A small audio frame classifier, trained from scratch: widths [128, 128, 128].
Rows from block 3, named by matrix and row number. Each number is 200 + 40 x the weight over its row's rms, rounded and kept within 0 to 999. All counts start at 0. After the name is the row's rms in percent of the matrix's.
# short0: shortcut pointwise conv, stride 2 (model.blocks.3.short.0.weight, 128x128x1), inputs 0-127
short0.90,106,206,212,170,194,249,187,288,66,217,241,219,166,285,193,195,246,221,245,201,260,174,126,174,166,242,222,155,237,195,211,181,212,154,242,160,212,241,183,242,191,172,186,267,180,204,115,201,299,195,238,240,228,230,172,185,235,214,200,166,69,198,208,198,164,231,171,209,223,168,202,213,198,236,213,216,119,197,177,233,181,93,257,206,248,190,187,177,219,231,217,184,234,263,188,209,179,120,181,208,164,232,194,188,217,131,178,242,174,159,215,191,156,203,270,130,179,226,238,265,211,163,181,177,198,148,187,205,199
short0.91,096,135,219,163,220,200,155,271,242,215,161,244,163,210,128,174,154,183,208,204,177,242,122,277,157,250,196,302,220,222,180,166,214,196,197,152,193,232,172,220,168,174,192,275,171,152,183,137,143,112,183,207,223,155,223,195,233,171,197,167,229,195,153,248,208,220,180,214,153,219,141,144,197,174,162,144,197,199,162,220,209,222,179,132,120,123,129,231,135,167,136,209,179,178,143,235,174,213,225,124,270,127,175,283,146,210,205,221,203,191,151,174,191,176,212,248,184,216,212,153,211,200,203,182,188,217,205,123,241
short0.92,099,139,207,189,254,230,237,135,258,188,214,156,198,216,219,129,254,190,130,202,173,196,181,210,245,229,156,141,235,191,215,220,277,122,162,110,200,164,157,211,225,266,252,137,221,184,212,237,171,211,123,233,235,221,202,167,195,212,217,205,151,181,208,212,223,178,178,240,224,196,204,263,180,185,144,198,210,208,186,182,222,255,191,155,168,295,152,203,217,203,342,163,160,171,201,227,275,165,156,164,198,157,225,195,190,220,214,200,213,166,241,121,153,192,252,220,157,316,152,196,203,246,212,235,245,203,230,220,192
short0.93,099,207,211,239,154,153,306,269,182,240,185,195,218,257,184,215,224,229,202,122,273,204,180,192,218,175,152,132,179,153,124,185,142,154,202,158,181,152,161,225,158,221,212,194,231,259,139,207,167,244,195,201,237,129,180,192,254,182,212,198,190,212,221,138,243,198,187,211,192,181,123,198,276,245,269,132,200,208,291,165,160,200,182,203,215,178,220,217,235,157,157,223,183,214,189,231,212,175,141,203,177,179,265,176,255,178,180,224,202,142,195,213,166,204,183,218,244,221,279,250,141,139,175,160,192,209,338,187,170
short0.94,097,175,190,159,182,237,229,200,205,227,236,105,239,150,180,233,137,142,186,278,160,221,202,155,227,159,204,238,295,234,223,227,262,230,273,215,206,217,258,180,173,276,146,174,183,213,289,135,189,153,277,214,191,228,180,196,171,174,297,224,134,217,227,190,158,188,142,217,192,214,249,208,192,205,252,164,124,206,208,207,171,126,172,219,218,271,173,174,150,147,212,142,167,161,159,173,169,188,189,224,172,198,239,269,206,214,208,182,218,202,168,221,202,200,167,278,161,237,233,195,180,296,276,206,206,164,182,224,213
short0.95,103,216,210,232,217,249,216,229,200,216,189,196,214,176,294,254,204,174,169,209,129,149,168,168,175,174,176,257,179,195,170,215,194,181,188,223,135,284,266,222,191,178,207,189,168,203,166,191,230,263,239,254,287,163,177,125,213,191,259,219,203,206,205,168,203,145,283,260,159,138,168,158,137,169,204,226,258,155,196,237,263,228,211,157,203,173,329,185,103,209,121,199,253,156,223,222,188,160,189,165,221,199,170,160,268,143,216,168,153,212,185,187,217,247,146,196,152,240,127,237,239,174,211,158,207,188,194,190,196
short0.96,094,229,161,195,157,173,206,182,214,168,201,243,295,216,198,209,224,142,208,259,232,175,220,215,244,256,156,186,149,229,292,288,198,261,207,177,197,165,206,280,257,221,261,125,193,231,216,256,203,214,156,155,213,200,229,169,175,178,232,197,199,187,228,258,186,186,299,135,118,183,269,215,204,107,195,219,244,256,202,182,173,155,208,157,139,177,168,166,158,200,217,170,194,137,271,171,143,167,140,194,274,195,183,240,207,191,201,173,153,191,187,237,204,225,150,207,118,221,253,177,210,242,153,139,202,228,213,222,185
short0.97,095,229,194,249,188,154,190,282,245,146,248,168,143,194,168,258,145,167,216,244,196,155,178,254,217,156,173,225,136,182,215,199,147,168,170,197,174,244,212,213,181,154,230,143,104,229,200,188,198,230,154,127,199,189,190,216,214,168,267,138,207,187,157,202,227,223,275,157,240,122,226,221,186,159,156,182,291,240,195,200,146,147,203,167,169,175,200,191,246,253,182,204,193,192,220,220,197,177,202,155,220,167,199,222,146,308,203,174,186,169,147,207,236,173,189,238,195,121,264,160,129,136,185,120,151,135,165,194,149
short0.98,098,196,227,154,179,317,165,213,195,218,245,235,166,253,89,181,183,233,188,269,231,285,185,167,226,196,283,184,245,162,230,242,223,230,292,231,169,152,223,200,178,206,205,263,215,186,160,235,230,190,158,181,227,211,194,172,140,223,150,221,209,256,272,193,223,192,198,198,318,250,217,143,224,209,207,206,180,190,158,212,216,255,167,162,201,200,279,165,176,200,204,214,196,195,194,185,185,207,242,259,204,254,163,186,182,291,200,207,261,183,208,213,292,140,221,212,205,197,164,164,188,303,211,269,189,180,224,187,215
short0.99,104,157,168,186,231,190,199,211,176,142,191,176,264,242,218,266,107,165,246,201,154,213,208,191,182,204,189,161,208,264,203,242,164,259,233,247,212,160,204,211,229,272,244,170,146,292,178,125,195,190,202,168,200,214,125,231,155,194,104,160,242,159,197,209,198,185,150,213,201,189,284,171,199,209,152,257,220,192,227,202,212,152,185,270,198,170,291,189,206,233,154,156,161,258,233,117,142,120,142,157,177,305,165,176,205,183,235,211,156,255,266,183,194,185,178,188,218,243,211,214,206,262,169,184,202,210,162,196,198
short0.100,098,162,216,160,125,149,206,173,292,182,179,231,163,155,191,224,174,182,237,188,258,256,175,177,142,163,231,103,153,203,144,146,161,225,257,241,203,174,151,150,176,210,196,222,210,192,225,264,93,186,148,187,194,216,159,216,201,179,190,170,182,115,203,214,212,195,188,223,211,211,209,176,198,160,224,184,209,242,165,212,189,198,289,132,121,142,189,172,173,114,145,164,170,216,138,242,162,158,168,187,163,181,142,245,188,238,166,180,225,129,189,262,152,252,280,217,213,199,178,192,189,215,188,244,279,145,157,195,179
short0.101,112,136,166,197,219,221,180,156,255,135,211,212,130,180,264,221,78,185,231,204,227,131,199,193,180,171,205,172,162,173,198,155,237,111,156,166,198,151,210,238,221,182,215,188,333,164,153,209,201,183,267,251,201,240,233,230,183,217,225,174,171,172,313,230,208,174,170,198,230,235,185,265,173,211,259,318,166,210,195,170,172,250,194,181,214,173,190,204,172,198,190,210,197,191,195,244,187,119,195,135,204,166,200,146,103,164,147,207,156,255,179,245,226,233,181,218,195,229,223,159,166,185,212,236,218,180,152,188,219
short0.102,102,184,211,268,115,228,194,164,213,170,120,183,130,200,252,188,173,216,196,218,225,220,178,178,193,177,155,108,186,184,107,178,233,251,163,130,207,242,134,238,200,210,133,151,226,170,224,127,202,163,185,244,192,175,248,205,230,197,179,200,173,189,259,208,201,213,169,216,187,216,215,119,232,173,227,270,178,182,218,182,206,204,177,206,196,188,155,262,183,235,215,127,196,142,188,271,213,206,126,181,196,279,243,197,258,248,196,251,231,215,236,232,84,201,167,177,206,264,141,177,144,223,121,201,165,139,208,152,179
short0.103,100,215,162,233,148,252,219,213,183,209,253,144,188,223,152,212,201,167,233,193,240,219,195,206,215,172,238,258,202,152,115,293,172,238,190,224,225,223,178,185,172,176,173,193,201,262,149,172,207,223,206,173,184,192,213,172,232,195,193,163,124,160,159,200,239,220,220,222,201,169,185,158,207,313,213,219,184,153,205,235,263,172,160,269,202,162,174,254,191,187,170,214,318,164,238,182,132,219,174,197,173,208,320,145,180,257,215,231,248,193,310,169,225,215,178,209,180,233,182,194,225,131,181,168,128,196,117,140,143
short0.104,100,153,251,237,171,217,233,190,214,185,114,196,162,169,168,180,139,185,279,206,203,193,168,218,208,168,170,208,201,181,196,175,191,184,191,137,235,161,148,228,142,183,146,259,191,228,222,174,165,253,232,219,224,268,153,214,195,134,176,258,214,160,183,194,350,188,205,279,206,183,165,164,200,203,188,168,212,226,162,224,207,225,187,165,174,169,179,147,157,281,198,201,150,251,185,160,206,209,152,245,169,185,282,183,173,222,124,214,146,209,140,123,289,272,193,119,160,247,144,213,175,200,177,240,171,166,221,230,173
short0.105,097,178,209,263,222,198,188,238,225,209,204,222,205,167,152,124,193,191,271,167,226,187,175,188,214,225,218,190,130,209,186,174,196,185,153,223,285,262,174,170,206,234,225,200,183,198,169,185,257,238,214,195,197,180,153,158,171,160,151,207,295,150,211,174,189,240,198,187,222,218,173,195,284,111,168,209,317,213,165,169,228,240,197,135,221,202,248,191,165,168,198,202,234,200,216,218,202,246,192,256,176,245,223,182,261,110,173,226,126,151,178,209,206,234,213,110,244,169,261,208,128,129,157,135,172,304,175,255,185
short0.106,106,221,151,174,119,244,178,167,243,212,118,172,200,219,200,232,120,167,191,107,235,230,201,280,185,181,192,187,139,208,204,250,205,247,151,121,119,180,207,280,167,219,164,192,146,235,199,116,168,213,250,156,254,200,182,238,240,208,169,194,187,130,288,191,148,202,183,222,207,194,142,216,165,192,216,201,221,254,194,163,206,166,210,201,132,161,175,175,211,218,229,200,143,263,167,284,177,208,148,152,186,214,193,260,295,159,231,177,174,177,149,203,228,185,217,166,160,281,182,221,204,210,134,212,192,156,219,176,183
short0.107,088,181,248,185,162,207,179,261,223,218,182,189,197,220,160,208,152,265,225,187,184,196,119,210,228,205,163,220,219,213,226,150,145,190,201,182,206,252,258,162,155,181,82,253,219,183,218,136,161,151,193,251,159,235,209,220,209,209,185,189,273,222,181,231,268,210,155,153,263,211,131,201,218,198,135,219,172,196,180,166,125,167,209,223,255,243,234,139,190,258,238,116,196,212,207,147,138,194,243,205,115,151,232,192,176,263,185,239,127,145,145,185,189,182,259,173,287,164,208,277,160,227,184,170,157,149,213,199,205
short0.108,100,137,144,207,184,171,172,122,210,189,204,176,163,126,231,182,195,179,209,215,111,318,262,164,216,187,223,198,204,233,127,211,203,189,173,195,151,179,314,219,192,202,185,176,257,109,294,222,97,203,239,239,270,200,221,198,233,204,255,209,177,222,271,198,183,127,183,255,201,191,209,185,233,189,146,193,220,210,298,187,229,159,190,223,144,176,194,210,246,211,173,220,259,192,233,191,166,226,217,162,227,134,216,227,245,194,210,211,202,171,197,167,196,192,181,271,214,145,157,249,163,181,199,226,245,117,189,194,179
short0.109,094,160,158,174,191,287,209,165,194,228,175,202,249,157,187,185,231,199,165,180,166,140,161,179,154,176,276,188,290,140,213,195,201,156,208,269,159,220,138,173,227,202,203,185,218,204,154,207,174,149,216,194,163,161,192,111,197,185,176,151,150,117,159,169,182,151,182,214,175,203,186,177,170,222,173,230,103,159,104,144,189,170,97,129,175,143,187,203,146,194,176,219,195,236,180,137,150,114,160,206,246,210,149,121,204,207,160,130,163,206,220,226,236,208,204,207,160,225,233,147,218,243,201,189,193,232,144,157,210
short0.110,100,193,198,134,229,233,224,205,214,192,202,169,269,233,237,235,160,169,219,160,206,167,187,247,154,146,212,248,265,172,153,205,249,166,222,210,211,177,96,125,266,156,143,153,177,151,181,157,191,150,202,206,165,215,199,181,210,188,235,151,192,161,231,135,155,211,186,256,246,187,195,160,236,220,171,221,213,279,170,177,176,170,202,225,268,132,242,183,130,173,219,139,190,173,165,192,101,248,205,209,186,194,149,258,231,309,155,234,181,213,208,214,270,207,264,171,175,256,228,215,178,194,101,199,208,247,177,162,244
short0.111,103,173,170,183,166,199,295,224,277,197,214,310,203,202,246,240,243,219,246,183,170,224,239,194,191,192,281,183,223,249,146,172,151,200,240,218,178,174,245,233,180,221,198,181,216,184,184,262,252,157,115,229,309,151,238,152,131,231,193,195,227,197,185,200,163,271,203,147,216,159,249,152,244,209,177,223,243,199,193,185,214,205,164,224,245,197,232,172,207,146,227,203,176,188,182,249,207,150,124,247,176,188,137,246,165,163,218,208,167,228,252,215,145,191,199,145,241,225,223,159,234,169,221,211,150,310,149,156,131
short0.112,090,249,142,210,171,181,237,200,225,230,151,238,161,204,199,239,146,146,187,298,200,203,267,196,206,157,193,147,147,254,173,182,193,134,198,212,206,137,218,221,256,209,229,129,264,193,221,257,161,210,217,251,229,163,199,204,235,190,277,178,206,267,114,176,178,167,142,213,219,150,240,119,142,163,287,243,187,228,186,208,133,273,96,180,195,238,270,200,218,185,172,261,243,238,255,213,215,210,188,151,218,263,220,153,208,244,161,190,178,214,258,161,239,191,175,200,208,217,233,190,241,195,221,156,255,188,194,202,253
short0.113,110,320,221,225,192,171,206,99,210,194,85,225,192,166,222,207,211,200,201,174,176,220,153,203,176,95,205,225,205,184,228,247,210,215,226,192,210,136,173,205,158,204,208,217,177,204,216,172,203,221,177,185,182,216,230,174,184,196,211,226,205,244,213,38,184,226,197,139,205,197,197,186,211,169,132,198,203,204,193,211,212,198,216,193,201,240,206,51,217,236,177,214,183,209,223,201,193,197,183,182,184,209,140,132,261,213,176,173,212,179,192,208,178,134,198,234,184,206,217,235,176,213,136,202,202,178,217,376,151
short0.114,099,113,236,239,147,178,193,186,165,183,207,109,189,194,155,179,170,185,215,134,189,258,174,178,161,220,143,168,239,238,200,176,186,245,171,116,210,206,168,214,205,206,164,157,136,202,198,131,151,225,242,198,220,223,175,223,201,151,261,130,224,198,244,185,244,166,214,265,225,171,230,225,212,173,213,180,177,228,273,182,167,110,233,202,140,258,148,304,178,269,171,229,215,230,156,209,199,217,222,194,119,189,215,241,177,132,185,192,179,158,117,242,142,194,185,155,266,208,199,245,214,146,240,244,237,166,241,159,138
short0.115,105,153,227,218,169,208,170,151,131,226,186,140,179,227,209,187,202,205,184,172,141,220,124,213,186,270,198,213,220,191,141,168,225,249,191,253,179,228,218,177,227,184,116,166,161,228,192,157,242,191,179,221,187,160,269,269,167,195,102,171,170,237,146,188,189,196,153,199,207,91,206,194,199,238,254,201,222,246,186,267,191,178,177,197,129,205,190,208,342,145,177,212,190,142,191,259,234,252,251,197,186,147,219,232,255,184,208,198,202,182,201,212,154,167,170,208,151,246,179,196,210,290,163,204,216,169,322,205,187